From a checkpoint of a small contrastive image-text model: adamw at rate 0.0016.
Rows from block 8 of the image encoder of a small contrastive image-text model, named by matrix and row number. Rows with one number belong to one channel. Each number is 500 + 25 x the weight over its row's rms, rounded and kept within 0 to 999. All counts start at 0. Numbers have three digits each.
After each channel's rows are labels from the 100 images, of 14976, where the channel reaches its highest value: "responds to" is what is common among them; "patch colour" is the nearest of a few named colours to the mean colour under the peak. Only what is clearly more common there than usual is listed. The data: rendered scenes of coloured solids on a plain floor. In brackets: how many of the 100.
# convs0: expand pointwise conv (encoder.blocks.8.convs.0.weight, 256x64x1x1), inputs 0-63
# convs1: depthwise 5x5 conv (encoder.blocks.8.convs.1.weight, 256x1x5x5), a 5x5 kernel
# convs2: project pointwise conv (encoder.blocks.8.convs.2.weight, 64x256x1x1, transposed), outputs 0-63

convs0.59:464512517514484507496483487511492545502502515478483564465521516506522501486547521513506539477523538497487524447526524500514512522516506475456509519506508490511500492498514506497485497545576448
convs1.59:475456440462487489463475472474486467485465484500493493486479504519499498495
convs2.59:521473476483498494456446496480488516519487497523452479545503562470512475487505514500524504538499502500474502542512472492495528513550547499477494509529484486466475496479522502534489555494492479
responds to: purple object (72); orange object (58); count: five (45); its colour: purple (38)
patch colour: brown (39)

convs0.15:555479500487521446499562515470514494506459530545510472519482486484487515526476488470527466463495489505530499490494529496484487504475557504508507478508500502438518464494486523490484510463509497
convs1.15:515531542521495494524514504495530516486465470532501479461470510507520485443
convs2.15:483508489488512504469523454471483485477512502498499523477478511457461484485509509494484522510470476473471497538541485448526529525519474474515435532517516510504473525473477548533492525476504522
responds to: yellow object (100); its colour: yellow (55)
patch colour: brown (34)

convs0.43:477515508454437435498495515513493520500510502497521507475460546497508483511516469530485510498497511502521515504528488511497489542499508494466539495577494488479511531541462506510494543519511484
convs1.43:480479519500490501525531515486523545526527477501512541540495448485530507477
convs2.43:530489528501481532514518490537470479512511527478506492488482506510511498488488460497494537493519512509511484514533507499511492459501485546454500468462481460543448485579470540519506477502486490
responds to: brown object (100); its colour: brown (75)
patch colour: brown (85)

convs0.110:540514529450502475497521516480492472486549432536559451504486509497513498491476517488486441512507459489503510491472495479507495495472511477496509496529503522479486493458508516484488495451482516
convs1.110:462533527525516509518521532532524504534531531503497516529501493515556515492
convs2.110:497474523499550455527502476507482522521495467533508540518479477518510540516450511526495528506514466512483529533469454501455492502467497514497527489517499499511543494483481523482499495442526533
responds to: purple object (100); its colour: purple (85)
patch colour: purple (50)

convs0.251:497496484457486394525511518491483524497469503511496481492451507503490502524488463501491484491493498503526519493517482510485493523473524509492540487557489476459523517535449491528495511488514483
convs1.251:472461508472467465514526515465489536518510483487514534508483463474516481466
convs2.251:502541526486473509536530519541497498535492514476563479514493482511526510483484478511513548500500474489495502489533502521494467495490491554447505493481471484520444505529507546549491483486507497
responds to: brown object (98); its colour: brown (63)
patch colour: brown (88)

convs0.169:505503502472491406527513523482483514485468491507501470499467491515474497532470476487484501499502499507523512508542476537456480515465518498499535500528497467447526502523454499544488502479495487
convs1.169:497460491466484478506516509462469524515512481463511527510485464474499457460
convs2.169:486533499476466494556532502540508524527484516473539469519502482539552507474486486506496534500509471505484492480536516540494466477487512540459506488484459483528460499519517525536509478476487492
responds to: brown object (73); its colour: brown (45)
patch colour: brown (77)

convs0.83:527455527533511516503520524453531527515501510488491517482544499490524501517517518502544492485536512488519529444503528440512491506460520500496482541510505520515517477489528521514489476486548451
convs1.83:488517498456483513518490442449513503493464475516506492470451513495491491485
convs2.83:488512525463468544488507531481457465554495487488488487478500494513519452511538529556531499513453476469510488526499493479483477545497484487500464522473517500491504484457490494513448504498507508
responds to: white object (80); count: five (50)
patch colour: brown (36)

convs0.6:484509520551501518464511457519507467454521485505529491504533484489505481487505524506527489521501499499451497488472486502488549464517495498544477514469491523497496516484544492490483471460480578
convs1.6:510501533487502511517504525506491528503523534476529544532541471511546520531
convs2.6:520485556526518484528483479520482505546517535491526465502507513530523458474443513481502522516491479483488510519512535507506476520471486525476548505547481438481489539489503504496489498472477495
responds to: purple object (99); its colour: purple (72); green object (50)
patch colour: purple (32)

convs0.95:474512473483466483496487484492501537476462517496513521456448513532491503499544506522504542444530518529492473499517522534501512506535527498468516512502552472476517491509473491491462547537498498
convs1.95:485465474495494459508505481466476518498513478469507534504489487460464446484
convs2.95:475532495514507520510524517509482534544453495479504502501529517516525464525482472520473468549519459515517428517517516531498508500518474512462496490495461473510482515477534467518477523464487500
responds to: brown object (68); its colour: brown (40)
patch colour: brown (52)

convs0.159:490490466467450451541485512457480524527491492521506478508427480514482508509483505484492455490503503526507522497516528519507521491475550491491536494525497502496555511472462511510528490478531498
convs1.159:482470545487513475521539507498490527499506502480498523523489451505552483461
convs2.159:520486519513460534516497489509448483537518506472531497502433458510495499509479482492504547494513517484525486507523518492482468493489453506495502458479490436524461496521463520508459482517485498
responds to: yellow object (100); its colour: yellow (53)
patch colour: brown (38)

convs0.80:490498512494512478487532475531496518471496495501504487468505555483527464511521491512526484463510499462500533451482494443490497509527512505495497488517489499457492519520493490411437503507512519
convs1.80:494514512488500458509542528485512547544520528509525545506526516490522474503
convs2.80:507503524511534498534548460541479482513504491464525496464516481543516542454490512516496504500470499503493483470493487498514494497449468546470552478481495504537507514545490496480527489477500542
responds to: purple object (98); its colour: purple (77)
patch colour: purple (61); brown (25)

convs0.108:504493519446479452509555534496502501501525506508533466469472529500474487541488446506484465496487517484540527519517484520479481517504535502489522463549473492465520517543487506485484512483499511
convs1.108:506491487476506494516516526522487530523514507500506487470486491465430443480
convs2.108:504501488535468518519485538521489461528494504486490462531498481513533480504514483484531461470529511521557505486510543513466494452474532494506523491465494545506501484504505499485502482543485435
responds to: brown object (79); count: five (48)
patch colour: brown (58)

convs0.98:524512479493496497503525483473487513477491490471519497458492543528517490505524534525513482483573471526463510477481531485488535490510523517531500533504546481451500469484478478503451527477474526
convs1.98:486458517495469507445480539508509491489523504511534481453483519505509463476
convs2.98:463520483466547506497545471487479481516526506503510508483500489493466509541461524473473498498452457498479497484496500443540523510519487477506490532506502478533503553496478555503499519462520504
responds to: purple object (62); white object (59); pink object (46); its colour: white (31)
patch colour: brown (38)

convs0.199:496507510499480506483505461486532490462479549484517543482529508478526524463546529491557538485522513502488484438511550471490517496501516473489479522475504511493496461475527517491462519509512509
convs1.199:500498472463445515522494489468503503488452443497490487471467486491495487492
convs2.199:470533534488494527495488531489512466532490485491439494526495524469495491472511518526500477499454470492475534505483465509476500563529518511486466537528536502475477481485519524541491522492502465
responds to: yellow object (56); count: five (53); teal object (50); orange object (45)
patch colour: brown (41)

convs0.120:529493501528519524479529495495487509495495486447474491476510531505516502501530542510503484501575466519465511462478500466485513479511515509553495533475514487457486429485504493496473483475484510
convs1.120:486476512485494455491530506473485530504534465481524525524457477466508473473
convs2.120:511534513533488511545509516537529515523491532504524470522492473528498472485490450506506555517574472518533507497534513466504494473488515518485533475497466455499486512507503505502508450499495477
responds to: purple object (55); white object (50); its colour: white (36); its colour: purple (30)
patch colour: purple (25)

convs0.210:462546494473481500532446482507472540514486494489465532463481528501525495469523503506490533511518499498498522515527508497483494532487488486461523514516513471522490514508470486511486509546558432
convs1.210:444450459459487471477471473498496464485495517496485487473494509502499481498
convs2.210:520451467533502471462454482500457505531505462508500495511490550484532470522487519514514521524500486512484464514516507504519525461544551510515510507501469449489530505480501508521471526516480470
responds to: purple object (84); its colour: purple (49); count: five (47); blue object (45)
patch colour: brown (26)

convs0.67:455561495481452491519448491505463519512494500497494539487481518492525527451520511511485524520499510516501525507549515505479521527494502463456538506519508484512501509489486506507480525530539440
convs1.67:467437441459478478479478496468484473476486501500505489488504512511500499488
convs2.67:486461478528501469452457466487484503500493472502466534493536524467522465495497510524483502537482489512485446524497502504545543489548524496505486529526492516482513508476506528521530542502459497
responds to: purple object (77); blue object (57); count: five (48); bumpy ball (34)
patch colour: brown (28)

convs0.53:469506515476473463499521506494513489507514505533528510497492525483516479507508471513490469510475521470515511496505496492493499573479525502488515454600485501490498526529488510483454549486525489
convs1.53:519509519507538510515537535535536516517536521550505515520500536514528514500
convs2.53:509504551485460522514522509503493467523523512478501512520475545514512485502489483510522497494521507501515486530495527506532484489515466562504487465477554514525458473570470512506480458512469502
responds to: red object (100); its colour: red (75)
patch colour: brown (34)

convs0.141:430505500492498487505500483520468518543519524514496515484502507492505484498520453486500496494494562494516513507498451496507500524535518509500517468531479469525531563573504472493477487510524487
convs1.141:496479482477470489447532481498499486538476515510484522471503524467448487522
convs2.141:476493480492509486529499498494536548473511486503504515550543513506509480530507532490493502532527469530504512526485538522515527511509531463514513508536482496495533537440552437500502507482499488
responds to: red object (100)
patch colour: brown (60); red (27)

convs0.81:489484503490514479478472523533544513441540517556494494533499467495480497511474450453480499466448469477509476481522500507496475520498449484491514502504472488510485507511495491504480493523518447
convs1.81:481446486467471517501538499471531513555511490489486538508479496473502511506
convs2.81:532540501487454505531535517551539513474472529505513463495510521528489477497508446513487455522535472507536504511544491505488532480494531483493467489453470520491506489517507487490516466509531490
responds to: yellow object (100); its colour: yellow (26)
patch colour: brown (49)

convs0.219:495465520498521498462502535544532480461543505529491519506549496481495494479480462474479526502464464467511482480512484476498465542503445476503512503501470493484491496495520526501434503506487468
convs1.219:515480490493486484502514497502501504531497506481502606525475498494508487504
convs2.219:508546499494475493511528506507546534485495540525499489529536531521519518539498466511452480515548481540514515533528503504505533475553521516499459495485464518481508501528510484515524478478480467
responds to: red object (48)
patch colour: brown (51)

convs0.180:492550471480512512478473491552413510510496457483474489524468490508489519491476508511436471515492471513498523530505489529497515499509467500532527477498474488479479487495493482496549501519478511
convs1.180:505489465497509502492457462491483458454452472495462465482515507509503489497
convs2.180:501493486508497500499522517538496526465515474490500509552503519500528499504497493498526493533525479524505479520502457501520525456508557543428511466482452528531512484545502505527487507486536524
responds to: purple object (59); count: five (56); green object (48)
patch colour: brown (25)

convs0.189:510547490494521561480490476505485446511486482506487521533490512471541526414500525505495508535491470493497480523489510465515498524511469503507478492482500520515464473442491512490509523498471505
convs1.189:494465495477482470496504511480473506497512471462518535506483481453456452501
convs2.189:513539506550482529510524518521499467499482516498515507485478498484483522545447471554484527496497486491540488494527480462478503481480464503499512494464495444508454482544493519493538506486481471
responds to: blue object (100); its colour: blue (33)
patch colour: blue (27)

convs0.191:475509509516470488501510492484512461490541535460546513446539518488480516490477481481491501566502526509505505514519484490474491506533517446533509505503490499503536486495531534512471481487465556
convs1.191:485459489464503477504517498488462519520516475458517535505474490464468464478
convs2.191:466499497544541526519535517512497484493534507503489509543491498525526498460512496455494504460524479528541487504519517462521518471551505522503531470483483462555522516533476504501507478515477467
responds to: green object (100); its colour: green (34)
patch colour: green (84)

convs0.4:471488513478448458518489531500503519513525488507535522497478534506518477510511475546486500511494508493516508509516481507507497552486494508463525479595493502508514558518473492506493544501526477
convs1.4:520527533506505519529538538517547533520542523525496511523501496475515508474
convs2.4:509497516496456541517519518536506464500498511487518510516474503515494494504477456489502505511530526526532505547509521502527501490506487544513491456462517506523469475589478518492501447528509507
responds to: red object (87); brown object (70); its colour: red (39); its colour: brown (25)
patch colour: brown (47)